python train.py --arch="unet" --model="segmentation model" --dataset="made-up road signs on poles" --train_examples=122500 --image_size=48 --crop_scale_min=1 --horizontal_flip=false --num_classes=5 --norm="groupnorm" --activation="gelu" --weight_standardization=true --pixel_unshuffle=2 --widths=[64, 128, 256] --blocks_per_level=2 --block="plain" --attention=false --upsampling="transposed_conv" --init="orthogonal" --optimizer="adamw" --lr=0.0023 --beta1=0.9 --beta2=0.95 --eps=1e-08 --steps=40000 --batch_size=256 --epochs=83.6 --lr_schedule="cosine" --final_lr_fraction=0 --warmup_steps=2000 --weight_decay=0.02
Rows from block 5, named by matrix and row number. Each number is 500 + 50 x the weight over its row's rms, rounded and kept within 0 to 999. All counts start at 0. Numbers have three digits each. After the name is the row's rms in percent of the matrix's.
# conv: 3x3 conv (model.mid.1.conv.weight, 256x256x3x3, standardized in use), inputs 182-194, a 3x3 kernel for each
conv.29 100:451443521493485451418450452541410480553503472528411489445535512474521538545497513519479534467513489504523484432467482504488471519516527502523452516553435597462528527453501561547466529545527533443509464482519519530464468599522482615604495511491427521538517566476515509573558499518542467431570557482550437489513435523536574392536601513502469443557481472
conv.30 102:505448493581513532463526501509498506561516507487453518468523505434547475537463535529482475508418532457488491436406540455560515492512452545467536552460508518581604467502511498564455442490492492456508494511483478483518465503487460555408487518480527494612557533483531502433520441529426537548504564421507486518427582460496507367520597546499488519545459499
conv.31 097:357472517437482548370500569464505532512451473527532387451528514420512509446536526522514495514467482440555513503502499493531526406496359412588554533583458594485508519530542520589571423518534540525453509521545440404564389494449516511495489520351609550512507544466610498482595520489550493487499448541437453562631534567515443445430519548469524509488437496
conv.32 100:537527543388517492502357533539569571497449462559479529517479479419433541552400416501453435499528503504550544573416497512513512463526478482526495597492571541438441637425464506495502475504550485507467498533549540454447516554480547480418556515413493484448549489528514565526458453622551465483477473423446507537613539468498476528501505490510453419500476492
conv.33 099:534507488519540565620513579493417495513561520456423499509476521500514579550438481502413568455481529530514515554542512530583423457557615562501478523558529526464433497547535492490443475388572520561381517568399515479387466551378535537507487457364556497529510545505620528446424523535565485486484425567550595572495514519483506451448474436478604475538448453
conv.34 102:459355505403471574524449481584524581490554498485486490480603553481508555477454420545440506463523514466537502493567629570558445472505573543458420553435474550511551538535437572525462453522541591569560546453483610466519475437432518474473479528410593506508535480444519428464547483459451554403569511503363556487477429485447447504453510551459512536489467459
conv.35 100:403494419598458542555474528546431523501538515531511528440498558576490522453454519489454467476532584562424494448474526427533469526550533510412481597477443499475513508496539538510491364546527534476466534488464487623419473520530565515454458508410480596522538564482481545508560482496484468522375453542537496493455497488533448357509471570562480580563531555
conv.36 101:510575478408543555483469576548544496517551440550491498477506493473403559513515598529521545499531517494535532536524436433588483569529467462543517471442607483502552589625505480500480511471517528503486528479475476566459540574566563499460495490484477587534400458541589484471538488502519600550512530526560545519515561456496604567482526571441506529606500455
conv.37 102:506433552475476538508457567514527530497429526473446508467511475465530563546555409522448577500467470469535492530429581396413522462546524460448543537576584602435531545461518534522525481419542454500476506495391482496521506557478573487578368542540458571508528546516506467525511480535524505458510577505558451550490566533559571462489534594515496479482493558
conv.38 099:517481527523530530442506567455451469517412494482496530474478451406558534543487499451510599451501504482608552520449536551529545356533453502538456525518418476415519560451525530454511534468529490521525568499551439526540511505479428506371564580510509536556559498444532507481533495536486517551505512548449469548529555498388549530504524534471627486426494539
conv.39 101:512486470511514503456467473445483510459537510468486476476546539479517525386518484389500521556531419524500540558465580514486488467512547518471556488506472408493450450510608455464509508570559432530481483458548491496427494509454486543472416637392530545532536574573463471517499536541531480539545486536532440419544496390551571415475483531485472490515489479
conv.40 098:481520459473518560519534563536566444565515457531444504410564524485498450436533513385499533474508497536530528508509460466511376489568450514552443538553583459472458474490593513567517487555537596563495553487566438526431519477525543534470508527444489461489498493538578663583533504614491439493587499519472492512505476496552531396426498536478491468512491462
conv.41 100:533522565407500522463506481553513556392453520433390529473504476432520480488517434451443527454530508592523529446586422499487496446487506477512506498487574466517494523505478580535489510591553518532563463495529392567531461575441551481481458548524496491529515510444646532514446557406469485540462562618443524494600523549542518439468445456453484526554543543
conv.42 099:527477543425479491469625552514488491473496511508474518521487486491524535459530517591500455418484444434581447390463458529512505470552554525535518473599527580510578485435426466493498490447390497554528482568501539474512485435523497500565412536548565504506497556517553620450511501497476453463484479528679584475522475540540418454570452466526605492570409431
conv.43 101:566483423453533551572552604567564533481417548552482568568461556440480464425526451518512502559451582514486596541491465570538463522459548491547563460414457483521506494562485491585557486555478479521422391540507569451505496507468448489565528535558527482410536507484475469483482514426604462486510465398371561563509420464466512589449540485552569480520492454
conv.44 100:462493507555546564442596525510480281403516416477490507493520442487507566442488534388449489527458454551488526525563547503532628468581555476492414433483430509551494597536514547427478554525473534510515463530418516557508561489418513404427484471484480470534515474547476499503543522535457592591500547565461497460476441524439562522356508515335538467565484484
conv.45 100:561544478515561522436469493518520548445522474323431533556509532416512559470512494411476435562544539535520542499525552570513564445460467540548491440443458483498495546469501489543537480485535481541493465506463541573555539497460482458456534580504464512468540549520576467479540610525535495590583426519486460401517583438448530488478447458424457495568493470
conv.46 098:419533450510537454521548531530546436499502389550497447357488472511435518596496500540432440447515464539517427522531579495534528441445569595539339563468481539540446550561500538570423546457536545546581541518402523492421480547478529492441477450481523556515568524551505575532455512535478517547490521511477494532507578557570522510536489464519538561541498597
conv.47 096:439482503480449438556505522595471437396505501533540470475514504522507481462488476450514530552519531496492469466534565509499536553472523472539470548516509501585497463533520484553425522420434497549566543431511502553547559373504503467551471679519489520474466577512366535528547567484530483444535569509517508558528445502512597505576564519474495576512516497
conv.48 100:502449495566549529564483495515542385495528472407532521444440460524559498502516568512378517572448506518516466531507538466545580582510504538471593520463500491554419500444426500535451480505483485534511462497505406476456463490550483507495511431487551531508543506518425500640572523503466498425441547602464520551533522585522419545555515437525484520587436551
conv.49 100:394459507395452487467566509480579531482524541486492461444507577513416450458534517589513482540552544515478490402453469407520518511543513499559610452455414516531481542557598494568525511478467460525484500506481536552468454546471499582540496466523517537416558449476523540502570480458563501552607438462560563534464421522574557527525529475503468433502527404
conv.50 098:426420573542561529536503499495542495539492538535422433493494505464418495461447443423520406520509432561494547470551533430478381491394440437470517554468520548527501393460494311549517492570570569522572521493459521509431435486515495559495523493355582465491590448563578561598559523501425511385493565549509499492555450398542580526538463467493509476515521534
conv.51 099:505437465472465497580462382477477465489513493492502557548482339494446497528488400508490486516476493525450439505505519512524449552491518475481512521540478496478484494405459487436491542511553449585578481488463569502488483532611505528582575515504539566550446479496549527522538546565564454487453519470447503455485517514500584591521518393487487472507517543
conv.52 100:493521493538560576545420523523484335573434448530571510437559585489534550496579505490532432504489455488521520516518488498460559519453475484585416560530592540464558478504501450531503551543512514529562513511492557556540513516513505504521547486503519503546544515505500436547572482600499518541410540437516489438495554490449522526427471460535509518547516410
conv.53 099:507548468456445552498524578481502478459437501468390494564517398554539551490514487488464456520517476471501432504529603479546496493436393521561469540480457431526538518500606503529545485520487547494517436572547531503475373530449504486450540537600585603495458444493533528513581540555505486561632520584466543486525619514522516564539478509419502593476451452
conv.54 097:531519438517448556544492552388513606531508483516535451579533518575490528518526446472524452499487478548516546490579521607491517478474395460557590580530548483430459512458483423539548578503501516521572469490483541530450532472423546508450513579506551415576379477477437508591445518491485558516391509550521489491462415508536454485571539512536465508458488572
conv.55 100:490472495515515487567547537418523532480534492444504476474561454500589611397516505567574519481511441472487522434527541519487473519548488525485515490518544370546563565514430547507451488518513411473451413491490505543414443454558419530507533586457602521585497527521584520535483415516519559553503439512523481611531480576563469464445509545489480504544527529
conv.56 100:389475565473536579479456596430485519453443530571478506465475539553507504584445567518514374498534522491535437400528536478557475500435507392458525426498526524511533509475397594525536475511470460499440520481499466523488549455497573550522483468325471412410443552495585617495496576533488543467407546524482527390413563450524543493514499615492480433450541429
conv.57 101:494497574624458533554547554581494472547491428459555455501496544502412553537558484519447458516391520492468557526522525504530532586496545501460544514500514500504547461483450545525541500485474574569482519526447519472511500461537478573369535490475521536579513592473505517599549585551536437455420437481532513477434465530571552473534454433495526484433477492
conv.58 097:585491456496470403543498431479494499548539453532440539556457498527439501468508407524447420542519442520410513465411534562519531561502448414514523520440584473496490475606483417548467505454383539533556506501550476511481409545391521497498383540468519473615545511491601543519476414565473522513508606489571523452544546509514539544515509476507481450560532506
conv.59 099:444536465508533570452379502509530529518560575543495516524502467492586517536465523477501437566497499544569538486540493463459463500545568522446544528485585540437423496469503376491567491631480549591487464469500551584459537548539462587401425490498506397490485506462541586568512628511511521550535536399381531426504501523510578459521519438462547494491535497
conv.60 101:503421540473556457506478459527464512488490515486495613567397590517406523511510522488500570477467566446477513555586546579454454583557473460555464565476485480553507573494430506488582458457515516446502426444407498539512511462540551423439533549516276559557603498451616623463507553411557440429559395433470477516540509490462478414415512460616516505499504522
conv.61 100:496495469437416525441562453473469594474493510496528337516516514449425523494591515583482283426480505446489508496393512416516461527440573500547562527445560536544499571549520527537423474561529587583457498530504350517540442542461544496477447497510531549520469565512544560490558588593480546386511448462535484520426583518500514525557579523426495555537451498
conv.62 097:538527463497473437507504488482488527502452546510451582513505545529478519506504471444490487481516484534514504491580552440579547574546490474481505570485496530595493465450528523498455516537436469514539521437510558459541546482459481451512468468458570652499610566388497486547494555495542531565552464382585498527598490602466482568558456522492448513565482572
conv.63 101:416388462549478568501444543567539465532422529520487484556487435592461425490417594442413389458466551554367545574472488516457547530490490587497448545485483493518426535452527511469478512438496507499495535540436545563462520512455564558522620519441483468512486491525606554584497502575479465520515398447430523482501511472614553441458521569476478503457423523
conv.64 100:488528454520556571489533488510551556488510503465446494516486508463513526423542546566475479450527445477524428495506515556509470489635645551516464513507509485515562517535560476534515560604500593473499468445531466541597460522590538497442540525506457537445544512522519476401525499469507389514571433533507545443507563547613442589455556453538440545484493533
conv.65 100:547510570483485493487485446492471490488510482534438307486476495510457509502442497491491531477536500511497488447541511362567492520485429542581495484404461616494445520530498496544533531439485546471572568485514483459462474542523491519365484472594598383556502503528415618500489553571554477450519401599507523522576539492471465520598553536443470503532479527
conv.66 103:505500511486516460532562509500498566533475354467473580484517418491480510419507500454436455517484538548491499393587489561522473506494526588455535432512456539476501507581513392485490521482576550461595476465421488478464504535582522503469468521629465459451494638442544551534532453447587460494565562583502547458450513503467630563437503439501491492405411492
conv.67 100:548559473543545492480532553513525488588422517473583533496482504463491503410481518488497549507570515431579473464516550540557503492547507428503520513579519429529454500514455531461498535501526499421494482486457428493514482460520526514495582589489514517466456486546504487485556464537505515519579461524500548474521450496586566420523552533523595498501468426
conv.68 100:543557512505622568466386504510510522514426499528463536409436558418421438549480463506461458586511573506548461565510586367476425536492452548497576601499549496545471573587581538579404557514433566574453553452486454513502530480510435550585538490483506528456448506476546515561491510594546575497542487508538559432437567531514441546580555524534432542514549466
conv.69 101:556567531474513531526462398458471571515536495549425516530458543452445512454449525510569426488502478452524526469570439559547470437513492494508449451583545564579559589487569503499501539514412529447512458406458542511554427543557532510540432473521492517649541460468510479424471496486469531550474585510482498578551510488482517523434499520439545498596583572
conv.70 100:515485546491469425504589487434486463407506436510504466493421537507539467469522488527456479452530505476575475442594482553553549587581498527541521384506587398469597474444573539557393442425488585562457496419488485490469474451445483528385539533476476497554538601579520519558558527490566495563525488498540547535495521443506528464445529608476465483514506455
conv.71 101:564467430503520496476464535512504475553476483425505526423592561502535543429502589503519441570511527517453478454522513533514461499468547598521467553513399470537492455523467495510453500503524582502593544569462520501494523597570510538431513493548563523487485466476434555512563490390504499503503563423534530472520426573558502499480519444532519546615535522
conv.72 100:538519512386506564483511489525544537535498546497512535554487554416514583405453448514508493449508536503535553513514456443472495537467466456592555571562540434499488489569529536496509590563553479492607552408537558395474479513487463500506564428450533498491453451542523526502451554464504456438538571522545479632552546391507473531553526553538525472486492496
conv.73 101:589528507521514531455600481563384503494421450547538449404524570480516573487570499556488457606507494513550479487411506603514477466454486533570538410568454485430553537485517486549460504456523503520569541569505416555475504530522535551529532453529494557528409440565526474540590585446592550538529528532503505525529426430550454523451485450459506540572546551
conv.74 101:557465549523509552566477573507597494501476489487454484484418557428550511492506569578603454517487601469607529432533481503542545485566476609514377343634509477535520433510548522514475553597586561558504558537532512452439519474549481511377439526466500482520497495499468501510541566544473544467550484494457497426559603610438531518493514467477551539474536486
conv.75 098:502462550507506531457475483472507467562503492474369544542576483519551458494475526486456519438471462512543483549518473512527502452599586429560576506483562526469465495489575467424531392547555432479543589505539530481443460535505525453507534463538437492546511546511522472530467516503573545505465501500519473458463471479554512364612539499567475523461597559
conv.76 101:460526530568477493525466481476519509513485516569469539512543513534470473516549544521482517486471530485496537505559556454507523502434542379598509581554486519443524490502432530511583471559425513435518539514507503473471434434453434518517533485516615527521487486499531517482541443509505533501413515576546491471503602461512480513505486430512316466611433422
conv.77 104:529547541399481441442439560471505508577418457453600535503502467502539454476477580558526461500471461460443484488507604567424426490516488486549432492388531520500362444492527369474457502493555465494477522474514471505470555441457498513461404562582519550405538520546559500595508426510585495459551518549472604477537512478554443566473520422422471491467539498
conv.78 100:444520500466508505371501500468543548479481505470445456491507505475430555457489488577477499545479541510491479506566557476445342410470609550495549536493459480519582470566529491505521512553511464515588574572375495529447550477493561497487436585641546532437533474493447471505537514518494519479641500617506517536554469459538532516462553397474497528510495519
conv.79 100:543495547499537533511551563480446479432495436465484528521491552488456437535521531518464515449460503481530482505556472500540568539531523519492561532539593525522528543573356428485545523490597545536488489573529530455521531535542523593385588552601524487598460440523451497529506510531592546529464511569408502451548541610531485544478568475442587506563507477
conv.80 100:513477479522537569532462438571485501464555525534441560464579530490478525547513451498494476532538493537545514603599498414570512455569474511623554572518511464569438433517509510433491379512462554495501527413528465500523520510509493473502534570491623528468460575606489566488541563570533453543477568529373544399572536550547500527529529478506516462479557488
conv.81 101:450488501480510472455486464463489535482455463534556420501520496458473445410507518496535463511437524477389561427496557492460544406543451509458508480576407552502414416450501525565437522543463506458480488585408538491507495572499509504442446493421476496585473482516545518441588512469534560543469477543464471544509574526520505459543515518501401524485555571
conv.82 100:533454603413529511521498493450525447538532534473450547564504505479492512529508491491491466467512450506486598544499488448526487576524463453576450478603473455381449470572479446455475330560396639502523538503461574544488497566488512464534534490571523528555482579571517494537543549533485487477555549573470457536458444553455438420507464449485518488375502452
conv.83 100:579420606475467476489542557491496461494490483529540564513473494417477434524469561557578604530467565542417504449514554467410519557471530434386535569526527382533398485482478604574391480463421488520449564513510537499628534525483538535480485509499450553535557570579606558551440509529450554574548625536524471572500592452530512588510455555536475450570567500
conv.84 102:543447536503552568424548434548492553461526477529485404467482520496497467504563550479526449471448458573531583541515587594452465618615530389532532581506469432510532372518499405527488357534479501520556455515517455450500505515489565517482535517415549569579543665531469423568473475538481522535574443520589550593536491521494525480487546516501532516502580479
conv.85 103:525541523483444524469437458526592394473426527512510533520600449498510493463493527550590457531459528593515455450474577537428468431523495421518456466557505454533544426529470564497521472502564501489586538448495512499499465503494584547553422445463617453520500554412578535511543446500622588541542548631423434497538481590483484516475463425557496495594604553
conv.86 099:488518537535510546560533477480504496463452506445449541446529494508484482598561450447551413494481488437508397530498490602497563497485466501497493412466517551590483484417443459517420538551555469526535361512471641525586464438450425556379467513486581441472515528493493541471569461405480625490572371552547545470466531486476470464499423507465480483566556559
conv.87 099:557517495465480458546457506511549483507430556507417481488488527487521504427558467465470483509568525488641502553477575436537507501531534514520528478541511479557524505513357578566489532511366479542474495525477464578534490568449548599461516547553496475597491401448472459478520484340451443511555591535491486518433594421525484578515582497543524543454485490
conv.88 101:496585517538507468441495464435501533492587471458519541473487485505490515465455521422518461465533395448506474604554503525524464529539599431594492551518498473543601575597498520398494437490573452433532523542498409363528505513499671522503474525567560440545478474421618469603482494470535503586561440613482482360497514570535483502473528478461492534501530518
conv.89 101:416478492546441579527538584500524475518423409459616397476447589407536547522534517541431503504460557526484547478524547410447584432522467520517540506545480481541443535532568458533452455554551545528522477493452496503507526521463495543521471568466464576487551560474523455557550518498594481525540549537538517461508456524546481417512444381492537546451524539
conv.90 101:597603505472503538460522489541478451456493481542450521553440589496539525424491542555572519431485506504477408604492484529541432494587507451470393529414557485488572440539519488524450409498529567474467395534523590521501588500407510449473469541481600428587472493416484494500415452546572555503570474510558616570524470496485518561457574491444538527521483543
conv.91 100:496573533576471439542536460438488467531380462453523434450532439459460545488552507472445469457529476473448442476486522462415469524546500536441502480621555575459582512527617500484549554518542378449456422435520603521474509538534520555549460545562456498452559434527481568647496565598530503559479458590451485471482567492572561482548461480451566508593461383
conv.92 099:427513463485485519538543539515469559438519491565494417491540553458445542425516539442505467489524485465452462484549540353496573488561588574537390519506443503475616443517485396523562413402526538480461511467488490566415513571558499548397527504541492549480516477507460540549525489486529509510535395598538521592540609521642498545514500460487477512561598429
conv.93 103:454507485579532475514521485480526510521487450536487543473531546513507506475537549534463545493519497476475466482509429543492522504427537519598369488481487520531566519570525461553461369548478488567490493529550515449491498607518527471524480500501567417521498565437556503534527545533527456567452567502595530525524516453560446489494452473463557506496503518
conv.94 101:518497439472567467406458457519559471458537531550498532498509567484513508432433547534536509499470497523545530505521557547459450568514536525441522495619532513524452505551534503512492527550449546486448556506455500426469462548542421476570484442496434463517483453354454589539613463461390495392555436548469519442512552620563503466495483413507476540561484475
conv.95 101:525484412506503441486486535458473516504479564465528523529530508480553515509524567528568533513461457543548575519558428644495536475510577505568491470457535600585551568581497460544419494545561512519586523498466566392496543505487539570442486513406532568452584574515480620535570494567563453547614518568501443529524522469492563421560480481553538490581476422
conv.96 101:531544397504540520554476506518501414538459513490431501520522507550479485537493549469489556487531517617447506551547606509531608499447567532448539527493512491481481553474473490517518424552460553495568458549496505469530450408456502507544517484507594527532480527557521486506521532493435575606460532610534467552542601517506599490548525474405454468546535404
conv.97 098:493514539488545586406524517496508472472530468516411533541494495456439540484473427464487494483476530449461344526465604506599572433496501540513552497566512465478466536511519477558424419597515537524502345482478577515486453499497474545570545475586480526400551512526555508506559446453401562476461453596546558540433448537446577488494524425477505378467569486
conv.98 101:450504549545546508527458542592500575505531557488490463504545496468536502612394589500545465422501549463490493520512519518530474501525540522498503601466519425472475498526492517526497588526529586471481460499465539393494542546465417512497573528514502545503473469568465539429541504509554526512598548470611586455483557547471526555525414512491569461493490559
conv.99 103:504462459513529523439449500445502465417531501510566466423540419520495549557494470513493437492553452448430517535534518463553454564541548519489569525617469550510571472440541509499590498471468544437478527531523527489515477562570422512575495487494494479571509493577532627583541608514575449535491505539586506546613410468556569517529467511541460534506462502
conv.100 101:480499516519491537446513420482567545469507463534512499451424556507524519472575576518467448474511445487459556559497514499417391430498518532545472497523438448436510482516563521534502433437508473489463488437450510508550526476533540579439573484458437494412450514446608472556498535506479559481526463476502465498441483479478492592488539517494416572475497525
conv.101 098:502483577497443622509446428471496446500443544487515456454418496483458565527436481491544500410524511622515537482543548442426581472488436464516436506466521368627519484461469447474499465523416425529523512508499548458538480527512417384546520438561474499594474529578476539505518474449489519406564470542458517542545519418515515534476532556474505611430498503
conv.102 098:453476451462512460532445546502482526448553454478503568552431514526439480473383560447540337537554438507498483577634601505513493572577512542627523506483559490548456480524563397490478506512577503479469438532468604484533520480544434515474486513578524444545511439538603544629552462522586576435547523503546474532408507469568511350507444481530408438556529545
conv.103 100:546542547459491428520526517494494548471463425574405545501493523434419490512512462546518535568494507543510538551474569447437631505449559480597637581561475570572492515487533484509488500498405512563467532493513452557557520479561414445485482515503459543489497407563592484546524572509527530533503473415534517513544496439552462461564575502519462540495435542
conv.104 100:524572554483509461407515526522518579474504495491483464576543482533474535500510541473508533587486529521485482550414483536442559441423526539564584580470490408449539445451495572521487428441476533474486556419431514512470537575535419385494583522485566549427598513503485552527524474493574541527558571452506459508558440492442579555384473394527471432553506533
conv.105 101:459481455497571601545570453502509540493479499541487480474512571439515518503500512473497493474542479460485578495550531441488519543568430596567619513473514576502533520423547446576541492526516584534513514477452420552520566450449595468479472624486587537617417557532472456473506524537566519525470424570476486550453598509505508516546466568545559484546425522
conv.106 101:445540510551493535483526518494503486415456443476549572508465539385465524542492475498544456530464539534400482510597530519555459591460490487516558439526459528513541378525463496582532388525564483423495508424491502454535451549522504515521505541501554572517545472492535514523426455520522494518589488621527561472524473512487609485491542529530561538455544583
conv.107 096:479471526392511541388425517544499579467458475546479459366384537368518530520279343495465494515458503531492549430558545469509543463397578528531402569540488523446517470536479520518425394441418465441539502422583506384590477490505561537474402522554599511505509500510522559443508376454558510488548532367468436552581500489394487492563488503509509466547528466
conv.108 098:547463457578519462537547460526540578381420530519522525531486476547484530466487456477523495521431463516523454539543496513485498540553494531482519482489616448524478497587436520567464546514473372485434523479460469475499605526454501480475548555565547464445511556545485509475550456573552514453531550522638500490541371458503418508587485510521560519642532422
conv.109 095:482513510411530474223472507468458494549366472509456500427492561329508537498401459468496505510528485476493548516473518518549490401549521516495463496519571538513397578430517525584372480557466461494536488549537556502471534555526552543527434477515559503474522499422560526518542523538536497543511474515434527501531500434497510439510506426512500500556550415
conv.110 101:477504345458533528419515469555443411555502486516396428485527411460468599476502521485528421565537566526550488533550596462562473524524559549449458464490517471517425562556561501513630465525448524488498440439561420579446565520605458536479474494483398556554574535486579577488467473508568526539549545493409467658521512468495458601533530526494474485507478523
conv.111 101:444532513461471578451523556514488521528464378570569532471514523519526579521534508516529386406535448512554473369602536535514513459462559449432457487471508538478462571502401501541488419481512560439499447492536485496533503472446419576417494542477483475514547504490441487497495489512606518545528467490454467544563500502494556450544478531556525519558413473
conv.112 102:471451569515577518435495542467535443471502521536396548492508467352564507507508507382449533529535418494573529516381428463483555526570492530490546515493495520580483480507569513534481456540456447532452450510510517482462514572530498445544462445569532535583533402569520483494499470474442427477539469401546558534466405448449537549437511552467469357519514569
conv.113 101:541539537450504532493532518503532513424492458357387441479511428356466512373480465436575544471540539476511484392546553556491579450486600541500568499575517499468514561416383535460526521544561460574529480474524494525505477496567516585411566557541421542432597477493463408532541496489466482421617498491540460544457565518479484528472458583562494521503455486
conv.114 100:596463475487488440380479407522538542499489487555500527473441525420469452521488628519539538572579513489511498506491551469503513436565472476535489472547552524455442592520574486471450448482564526422508524520515459465556487434482494474493461493512415542586368545527496461454510512579499486524588439592493583493484487561527539540492460500459567456496498543
conv.115 102:551498527445437470524521495502504473406588535514540509530534541470461500469469571514556502507533542540449485517548477574467502592534506513508564612532451572465393451532611526443458506579488476469481489432493470486564552510571548539404559545507539467585503509432536575418474419589457586562448488519500483441535492457473591482508566504561556523503499457
conv.116 100:447423531509465450478530398519488497524481511463564520518543499459443443492547461541490509499493578501519495520503518430602520463505521456521452525562413497559436539571490515494495460550542488555370435496526518552471564530536544554446536495544610540578523487459401548494527580431546505494509541527526528525547514442409440598483480548469467550609505385
conv.117 100:493490515482479588506506410456482557535471523482552409493513515519475557452482506572567491399517486556501520551413536481505507482469453370500562462557613537542441525450404452520495558549412379544588489465483478364473506610530479534479557486594443465503426589512428462516542473498500587507565501584410531477567418495498557400545449463507514467502428555
conv.118 099:426450560470507434531558518547545473481454449469448549460530492401500605355531555470518544460470503583564502605546497477511450511529546547484583546468497492509538554536527548511420483456511510522476494475422501477468565490488538493481505447556458307513576460525531659545538451531523515501563428505519461436476534522585528574447458470483463526493485427
conv.119 102:458538519526412523517581538557531548533425537506583544488492463455495451539480515503456500499460521535469521526467582520538541546447523504407481501554454523494542498516567495545480536566504516548531510541476409497464461521570487466436487512471519494475558477450621543512527537514497506504495547542477555558449481502502443534508515517532470554518453432
conv.120 101:515453496398548473529469464543560454552502502467415518362524415492526483465513600486460510455457459510428409583472579567436490430437512546461410646449478486514514470465533446479544534534547533489511508532417537518491582532497479650491544551518595468446482535406625580615502511480545442498561441468487432554483547565561552527495490528485548556519526534
conv.121 099:582568534509532515546466439589515407529418540513508524502467484473528476539456556533538545531506482568554468558489506493479449581524531574594503492456513427547541507542454455477505469585401601425519519487508480417399489546451436430492430500520586452563523560497481418593599563526596514488485530543502511509561515481551465618528476537605582531506493475
conv.122 101:510598414539554547517551551550520537550553503545449489533529432509535574531478577459555504559555461478498534447559571489485512409574517496450515582521603495540547480550541419553555466555462539357525449534519527549519436505541592563493516341536531599486553536490498627495471506532489496499486487428533467488496518490597603590415381502572500478440580428
conv.123 097:517459488448544413465530482421525435488429528542482545522464359456486510465485523470514538594500438509497465518588541524512528536482551439498493497574497422484563459454529522517521457472492461572490442485445409469551423521531433507625517509554485503642466504582427580471518461504562487509468469564499554543578489512523525434463559476493480466471528378
conv.124 100:478537510563471497484453438512550573467453515509597428473499483510511457491580447460455518447513499465517490404502473541545524456586551555551539507553577453527452485440609444528491586452562487533523518490466523442532519527554489565522471523467504491502559493483512469539472571490512522524542544521457489479518494563557539507595619488536434510411486470
conv.125 101:551546482521483485510539496486492445393503535513519476520498537486441513510443542518521453504431395489543455454497560480487534548476534533520519547560526511571396477489502593480475504562502495488506435549531523537571513535593463515436511529506530526582528515529533437487572529556437525442550521452488506524464528481492463487514432527563392411501506429
conv.126 099:449496541436408517534563501498450542449498508423429458501558528465500621393543500519436551502533510544471564501438517500509530379448554543509573422503518523519488552549534492507528531630521484528480541428515471395461515512531462488472468430441503550478516518532517552569466513459557544474484550436580417503531501529552449462523526548469537545544541553
conv.127 101:494502565402514512500514478598518564495473462519451559541458529555507472393557547532505549498504555476464504510579455508428397484535498495472479466532536570533435541661488505538489409599461516459545512506441470495561478559554500487488532605589466490584408461466489501507526478451599514503487460527492566501491556431576472505520552477461552523508507547
conv.128 102:488502573456518498534532552423522517482505500466395516487578530548488475567557521547512586532447501437509482460499468528518436487591494560584498513543558492433555549499491472471451530461457572483480520467484536507458495480435593532603523539567549467581513492519454339560432485471563571493521547579491453474554512503593529404480425472552457488634551488
conv.129 098:462553532529464557545548517562526488483425491505483398439516442462536480536556456473459539547480535482461525435446452578543458528535533498528454394551478534450476526559560469487535542534586508530400512416341544554463537513491467578443499555390594505519538469445480534533572448544575514575556529616546522544540548530574607428501480462595489509440475494
conv.130 098:514571431468508465406453588494450413543514496500555462492484424484490516530551451493537461451513499487473372441501516597515475400540470508417452415550444494486490450530494484488486485502540471383476478502536457516464470588525536479398533537487564508542563497610457599523464564500556523404507485528479493447474571464469575429481478471443537444478553490
conv.131 103:535476499532463571602545496461484562501479501468522535502529617449451534475426547495480358482556524429513461563508575446524500437485496476566504436370553564464568499493524494575544427484445498438450548467490552490516537482540513536547429601586509592445547454484516532459500464521521532495523425555565525501672362509506541485476436520572553503427577469
conv.132 102:433550444558533477486571563460485490472456524497537547449567416430524547501471429464549545441519443490446578508581556446483542590570463483475536541566462557545580538656517524459487480486537417579549480429555537503584601507554424440422499437440594675525537501513448545501496538589436508449553596475495500422496476481421501512525538437541488504549477540
conv.133 101:512531503549540484438480411481483501499487505513524503530397550475449407490535422471595530561466429447491495438560467535509430549570565551568527482517549428531536470485570489572482553519560567460593544561465584462544512575592488441491535464529433548571476464512525483403542537557511459422493583410515447577497581536451571490497497491468510527555578478
conv.134 100:484396473520498410508544541535547489514543530493534563508418450483485550495526503561468457558434436506482558604501425401425438452525584461430472507495463442508520550493523447566395511494615554482457499477430447494416439471504610527540480580497502528492468577554505595454508472508547543575566475507549542453477491522557616425457484547458494505460432561
conv.135 100:507451520475506520396548516482480477463496488493487537477476474420536572490492563485526528552551489576550485500538444569487495490520521501477570418480522469470551449520458529544427519458435529472522500474483514510466526533507511526516563504510557560400544506591595595414416510543571490562543551562621506595596535503422447454544472467494471500469538538
conv.136 100:515465522503468541485535478515494463503418472534468537524529541551459618472504526428428494493489458467466607508532424489440610463518567436558532506504539539548533579519498484560414469471584498473551521453486572484568453447418526457470477495468451535558456581451532564550493477503444521473546570605630583497534551609529466465517555518481473560551400537
conv.137 101:504534495521500583492464555472529494492509502540376502557465539489418471543469563506552482453530565466506556445515520453495470498533550402510463467549551506511473568558463499620510475457553489499538543509475490494458430557498458570557575630518528514486533508507516474490476466520468512575566457523494438528472580506614464540450498460509452529573452491
conv.138 099:413514505494549584504587424572537477487508547522523569455484592514506533526499459385458542466530446464498579483566459543545465521511534444526383485565483525480580457590550525453405435518512458523530481584520466486530491534436513566470462514366522495577557559556591482476470525569494580520493586590489554537533488592555457506444478545432507424427537566
conv.139 102:403510490472612556495431517488574413519489515531529557475471492467512496484483419420532455507523472519548464394435495479523552507535519475534458501555417493507547592527457562520483584509528394527630567580586553423467450627432498550555502584561586468545498482552607499565520515560500490507523559541586593430508558511464469648546527492530506552534415595
conv.140 099:488466579453498511456551564495422510444561505449512533322515431469420470501563517477524526589405488458522559475542503446521494388487517478532548532474457506519497556514503493566519483413497490554540525422509550573414515532474503519454517558504439469476471513440476567436498461491503525514556533388479507500588540464484407492500483548559448545513509497
conv.141 100:479506522444492419497501458543479529402430438502508445503443557481568498518526436525465472445472469483568470541588612586505461511554583489461491516548598425503626539542495527483487457467494582474519495454607559529543492528489510532451568472419493556583514581541556570463515523444460460514554554615581436487503494541572508573545478491433567357417529429